A small image captioner, trained from scratch: encoder arch resmlp, decoder width 320.
Rows from block 3 of the image encoder of a small image captioner, named by matrix and row number. Rows with one number belong to one neuron. Each number is 50 + 15 x the weight over its row's rms, rounded and kept within 0 to 99. All counts start at 0. After the name is the row's rms in percent of the matrix's.
After each neuron's rows are labels from the 100 images, of 14976, where the neuron reaches its highest value: "patch colour" is the nearest of a few named colours to the mean colour under the peak. Only what is clearly more common there than usual is listed. The data: single toy objects rendered from many sides on busy backdrops.
# fc1: MLP up (encoder.blocks.3.mlp.fc1.weight, 640x160), inputs 80-159
# fc2: MLP down (encoder.blocks.3.mlp.fc2.weight, 160x640, transposed), outputs 80-159

fc1.469 099:76 57 44 31 29 45 63 70 45 67 37 50 72 46 40 54 42 52 35 67 52 52 40 67 62 69 80 44 49 35 39 82 35 74 39 32 57 45 42 62 58 56 50 46 56 45 48 52 64 27 64 09 57 31 75 49 47 37 46 59 57 45 64 46 07 44 79 35 49 80 29 74 31 54 69 63 45 38 40 50
fc2.469 107:53 24 61 61 69 43 67 56 35 67 17 57 41 52 41 70 43 61 27 53 46 57 28 45 50 24 28 60 32 35 68 50 43 39 80 64 47 62 43 52 35 50 58 43 61 75 24 54 32 50 60 53 37 48 37 38 38 62 69 25 77 65 69 49 53 44 41 42 62 54 44 11 42 63 45 53 66 66 61 51
patch colour: black

fc1.462 107:31 42 48 41 43 54 69 40 55 40 41 43 70 29 39 67 55 49 31 45 52 20 31 42 77 49 57 65 67 38 58 30 43 85 76 30 51 79 78 42 77 54 46 45 54 57 67 14 47 62 30 68 42 45 43 50 24 80 59 60 65 39 66 60 44 42 38 48 51 60 67 65 61 42 49 53 77 62 18 40
fc2.462 101:69 62 39 66 44 47 57 27 60 30 40 59 49 37 55 47 46 47 72 41 26 54 78 86 65 32 43 60 43 19 23 51 48 57 44 66 28 80 34 47 58 44 34 61 28 68 43 82 40 77 46 56 49 12 71 43 39 46 21 59 72 47 36 42 28 50 60 56 33 54 57 50 38 42 64 63 44 35 76 25
patch colour: white

fc1.548 120:52 58 59 67 55 44 43 26 26 54 44 23 68 46 77 36 45 26 14 45 27 62 69 41 47 51 59 62 37 66 63 46 51 48 18 50 25 54 37 52 42 49 37 44 67 53 33 61 40 60 48 71 45 59 49 67 40 75 45 77 65 38 58 63 27 54 49 58 35 37 70 58 60 89 71 65 54 78 59 29
fc2.548 120:61 31 52 86 72 68 30 61 55 62 65 54 38 68 44 43 39 73 52 38 71 75 62 66 34 57 51 87 52 62 40 65 45 37 61 69 37 59 46 57 57 31 59 59 50 61 25 19 62 48 59 40 57 22 51 32 35 48 48 72 39 77 63 59 70 33 27 30 72 41 41 39 45 71 53 45 54 37 61 58
patch colour: black

fc1.622 098:57 72 56 45 52 39 30 60 56 48 41 59 63 38 44 59 21 49 77 40 36 43 72 72 53 29 63 50 54 53 33 45 41 53 54 56 75 54 46 62 21 57 64 37 14 51 38 66 19 30 48 50 66 44 48 40 69 77 36 49 67 48 45 54 67 50 45 61 33 41 41 44 84 38 59 25 45 66 59 40
fc2.622 101:64 47 50 90 58 46 81 19 40 44 64 71 44 69 48 50 61 69 74 46 27 55 50 33 29 48 67 57 34 53 57 47 29 46 57 42 47 35 61 79 47 29 56 48 41 82 67 17 65 36 65 77 42 42 40 51 55 11 80 42 42 51 30 40 14 47 31 48 55 41 65 45 48 89 28 56 47 39 60 43
patch colour: brown

fc1.341 088:59 53 35 42 41 58 50 37 35 53 41 58 73 66 55 52 60 59 60 60 60 50 39 29 66 49 70 60 40 27 58 69 68 28 44 58 54 86 29 77 71 37 27 64 33 29 60 53 64 69 44 67 66 64 36 43 55 45 43 39 52 33 75 46 47 60 69 52 48 65 19 46 27 42 37 41 63 59 62 44
fc2.341 090:47 57 24 35 45 59 51 57 65 53 65 32 61 56 42 54 54 62 42 56 48 54 36 54 27 55 61 49 34 57 31 62 60 63 44 95 72 43 38 50 38 52 85 30 62 61 81 49 36 21 69 50 29 48 81 64 75 63 49 35 42 50 47 51 19 62 47 36 22 61 34 55 48 67 63 47 64 48 68 54
patch colour: purple; pink

fc1.453 102:40 57 73 63 25 55 46 56 46 45 41 72 45 50 43 41 55 44 58 43 43 54 23 68 82 74 42 50 28 43 24 44 25 53 80 27 47 55 54 55 48 40 36 40 47 39 59 55 70 70 52 60 77 42 74 77 65 45 43 34 52 47 59 26 50 38 39 96 76 65 18 43 32 76 52 59 50 45 51 59
fc2.453 100:32 36 55 12 54 69 48 37 67 61 68 32 56 15 28 59 40 66 23 62 51 48 29 50 72 54 68 47 56 44 53 32 55 43 23 59 47 30 40 47 72 66 48 64 56 47 71 49 63 47 24 63 70 44 46 31 32 66 49 44 36 49 64 38 26 35 59 20 52 30 37 22 52 27 37 37 46 44 51 65
patch colour: green

fc1.251 107:73 51 69 59 67 62 44 51 40 25 22 48 27 61 39 41 42 43 38 51 68 37 40 53 78 29 48 59 72 83 50 54 59 54 80 69 34 39 67 55 48 63 46 33 34 41 56 50 51 20 49 40 81 50 53 41 28 37 17 59 44 50 36 40 28 42 65 47 47 70 61 57 38 67 40 58 40 59 51 64
fc2.251 106:70 77 53 66 61 58 30 47 54 53 46 53 56 48 75 35 44 37 21 30 41 43 57 42 65 50 43 60 35 47 58 44 23 32 49 49 46 67 21 42 35 41 34 53 39 51 32 29 68 67 52 57 34 44 48 38 54 52 50 36 48 87 30 60 52 70 59 39 34 46 53 48 75 52 68 24 40 34 45 50
patch colour: black

fc1.436 107:44 25 49 56 53 54 65 43 57 42 50 39 52 45 55 45 54 63 71 31 70 77 41 49 46 54 15 44 44 47 69 75 56 68 24 67 38 68 51 28 31 59 54 32 50 67 43 15 52 54 68 25 42 54 48 60 38 57 38 51 44 44 35 42 77 46 67 56 75 55 50 72 47 56 46 62 74 56 51 65
fc2.436 106:57 24 62 54 55 35 49 67 38 34 54 67 59 86 49 59 34 58 55 28 48 63 73 19 34 51 37 48 27 22 71 32 42 52 74 34 61 41 61 28 35 22 48 48 51 34 68 49 45 62 32 30 20 52 63 45 43 42 57 75 21 66 64 45 55 51 44 33 54 39 69 25 63 33 46 39 45 71 24 65
patch colour: brown

fc1.487 102:67 34 59 41 30 39 18 27 54 71 25 19 59 66 76 58 42 73 47 51 70 33 55 65 61 77 57 47 27 39 37 47 46 64 34 15 36 44 39 51 21 56 60 34 27 54 27 53 41 34 53 55 25 23 53 19 57 51 47 59 48 56 72 60 43 04 29 46 68 32 31 42 35 28 76 62 33 52 48 34
fc2.487 101:49 36 27 47 54 39 39 57 43 67 70 62 39 31 76 72 44 51 53 59 61 48 12 21 87 51 47 63 37 24 52 38 57 61 55 66 63 39 75 59 16 22 52 45 40 67 46 32 49 57 47 41 73 62 46 56 43 24 59 68 70 55 50 43 45 56 71 52 49 56 49 46 60 77 49 50 53 62 33 48
patch colour: pink; purple

fc1.569 097:35 43 78 58 54 34 65 46 67 57 25 70 66 27 60 25 71 47 58 86 53 73 46 31 55 52 77 75 42 37 35 55 59 44 47 47 33 49 40 71 43 58 56 34 40 41 38 65 63 41 58 44 33 45 61 59 39 37 46 39 53 52 73 46 89 49 42 61 62 59 49 46 53 78 29 64 56 32 35 41
fc2.569 098:66 78 41 64 54 47 43 34 23 37 44 76 46 45 60 46 19 72 38 59 52 54 72 39 52 71 45 67 52 64 42 45 51 46 79 32 45 43 47 66 69 40 49 44 59 45 39 59 54 66 37 52 54 66 56 52 69 38 40 31 55 43 40 62 85 41 40 18 44 58 44 61 64 43 52 52 68 07 76 52
patch colour: cyan

fc1.178 097:41 59 52 38 52 66 67 52 38 66 21 56 54 59 45 35 67 51 52 54 49 63 20 49 56 48 53 48 62 49 66 55 48 59 28 53 72 45 65 68 40 51 18 52 54 54 84 27 45 68 36 64 60 57 50 67 26 63 72 31 40 74 66 20 38 45 34 64 84 41 27 59 56 76 54 65 44 28 30 37
fc2.178 102:64 55 23 25 54 55 53 46 64 71 31 73 31 77 41 48 75 85 32 67 54 35 47 44 35 13 25 70 60 24 45 48 61 59 44 56 55 60 53 53 51 21 66 59 28 39 54 39 46 63 43 50 70 35 67 49 38 39 62 63 46 36 49 57 33 34 43 54 51 59 27 62 74 30 39 55 64 63 53 44
patch colour: green

fc1.74 096:53 50 47 38 63 62 52 32 44 52 33 40 58 45 50 32 50 46 45 79 58 47 56 54 48 50 42 51 52 65 50 24 72 62 76 65 34 55 64 34 47 38 71 40 21 49 61 44 67 67 75 46 67 52 88 50 58 61 47 92 80 51 46 67 36 86 55 52 65 61 48 66 86 52 43 41 50 27 39 53
fc2.74 093:36 65 78 59 70 61 68 73 57 39 43 41 52 60 47 46 66 48 56 52 68 39 55 55 82 48 36 52 42 59 58 51 45 28 56 40 59 75 55 53 47 31 24 36 41 78 84 47 49 74 38 65 64 41 58 78 61 52 81 76 59 83 50 43 58 35 58 56 47 48 55 47 51 44 60 59 12 51 52 43
patch colour: grey

fc1.617 098:29 41 45 46 62 50 73 55 50 35 74 33 59 62 59 48 64 32 55 34 43 29 40 56 48 44 26 54 22 36 50 35 60 52 38 43 43 51 30 52 49 43 33 17 57 60 29 56 65 35 38 65 51 52 54 43 21 65 48 67 30 78 27 47 51 58 61 43 54 53 66 72 46 44 48 44 71 46 29 41
fc2.617 104:52 51 45 35 31 31 29 34 68 29 73 78 44 66 49 44 34 36 55 21 45 64 55 62 51 61 46 31 58 32 45 34 69 45 47 35 41 46 59 63 47 50 84 54 75 41 69 62 52 45 68 56 50 80 33 47 48 33 11 26 41 56 72 46 40 44 51 64 45 67 52 58 73 37 30 46 36 18 43 48
patch colour: pink

fc1.552 096:42 53 43 69 74 85 44 49 28 47 49 64 81 32 52 65 64 39 46 37 59 48 48 41 46 33 60 74 55 26 60 32 64 59 10 35 48 54 49 73 58 74 63 30 56 41 38 42 68 65 35 52 65 55 66 36 44 62 43 45 35 37 50 41 52 47 58 30 69 29 58 69 54 46 49 60 38 52 43 49
fc2.552 097:51 63 13 54 51 47 62 37 74 37 43 63 68 40 51 36 58 63 43 63 68 22 67 56 61 65 34 35 64 36 45 72 47 52 48 48 39 57 39 60 53 35 54 70 47 36 22 51 16 20 53 36 49 46 51 56 45 53 41 34 65 46 44 61 34 58 51 38 62 66 64 71 17 51 47 34 55 56 45 73
patch colour: white

fc1.379 119:43 80 52 63 30 79 42 46 48 78 42 26 53 31 45 55 64 79 60 45 40 64 20 30 68 45 54 34 30 49 49 60 51 54 42 56 66 66 38 53 59 72 51 53 52 65 28 55 76 20 54 48 45 67 36 56 41 75 29 31 58 51 47 53 61 68 65 28 75 60 63 47 80 62 41 43 50 51 31 57
fc2.379 113:53 31 52 46 39 76 71 62 46 22 57 28 38 48 44 55 31 63 49 26 48 59 56 49 62 60 43 74 66 42 60 58 18 55 37 58 42 50 37 30 52 46 72 62 31 37 46 23 51 34 68 30 44 33 63 53 57 33 35 38 25 81 64 50 49 58 20 68 33 66 47 60 57 62 82 66 82 46 40 79
patch colour: grey

fc1.353 111:68 66 67 53 61 91 53 55 78 36 47 49 39 76 53 49 63 62 36 35 24 51 24 46 56 56 48 44 71 65 47 71 25 47 46 75 34 43 45 54 42 39 32 55 36 23 27 35 42 49 43 64 38 60 59 23 48 56 34 47 35 78 39 79 22 38 65 64 43 35 46 47 21 57 06 44 67 60 43 62
fc2.353 106:68 45 49 64 65 51 50 51 64 57 57 73 71 39 53 48 49 70 45 32 74 62 29 55 52 64 58 77 60 68 53 51 18 56 79 58 44 36 46 68 22 33 47 35 62 52 59 40 65 42 47 56 50 75 35 46 44 70 55 15 59 52 36 59 59 71 67 36 62 60 48 70 58 62 39 52 52 33 22 54
patch colour: brown

fc1.461 101:35 59 71 54 42 61 77 44 57 54 44 44 62 54 64 20 56 52 42 25 85 54 59 30 42 15 59 63 34 50 40 56 56 47 25 73 30 36 61 26 28 59 31 50 55 57 88 38 77 57 36 72 24 55 33 73 60 37 41 49 45 64 27 48 47 59 75 85 70 35 86 66 35 55 54 62 46 43 47 60
fc2.461 123:41 59 56 35 42 39 60 47 63 69 45 47 39 59 63 33 35 50 57 36 49 62 86 61 36 62 69 61 49 42 60 60 74 71 52 69 49 32 72 77 64 68 58 76 74 45 37 47 35 48 29 47 49 58 22 31 63 46 39 37 61 47 51 52 64 37 61 40 45 79 56 76 76 38 45 24 55 54 70 66
patch colour: white

fc1.352 102:63 64 61 67 28 49 68 48 91 27 41 61 47 61 79 28 42 60 61 66 27 29 48 38 41 66 45 43 35 34 25 57 43 47 64 54 49 38 21 59 58 25 62 43 77 48 37 19 55 39 06 49 77 17 59 66 47 43 52 47 50 48 41 51 48 39 40 63 48 76 69 56 51 53 34 64 33 34 63 50
fc2.352 108:42 62 27 42 89 31 46 67 64 33 74 61 36 79 66 47 42 44 63 52 23 52 92 73 53 39 27 33 73 74 75 12 62 37 34 46 37 43 61 39 37 41 58 44 61 32 28 42 25 63 57 67 48 65 41 40 55 68 64 11 25 33 60 59 64 39 42 59 43 67 45 50 48 48 21 61 47 43 32 60
patch colour: purple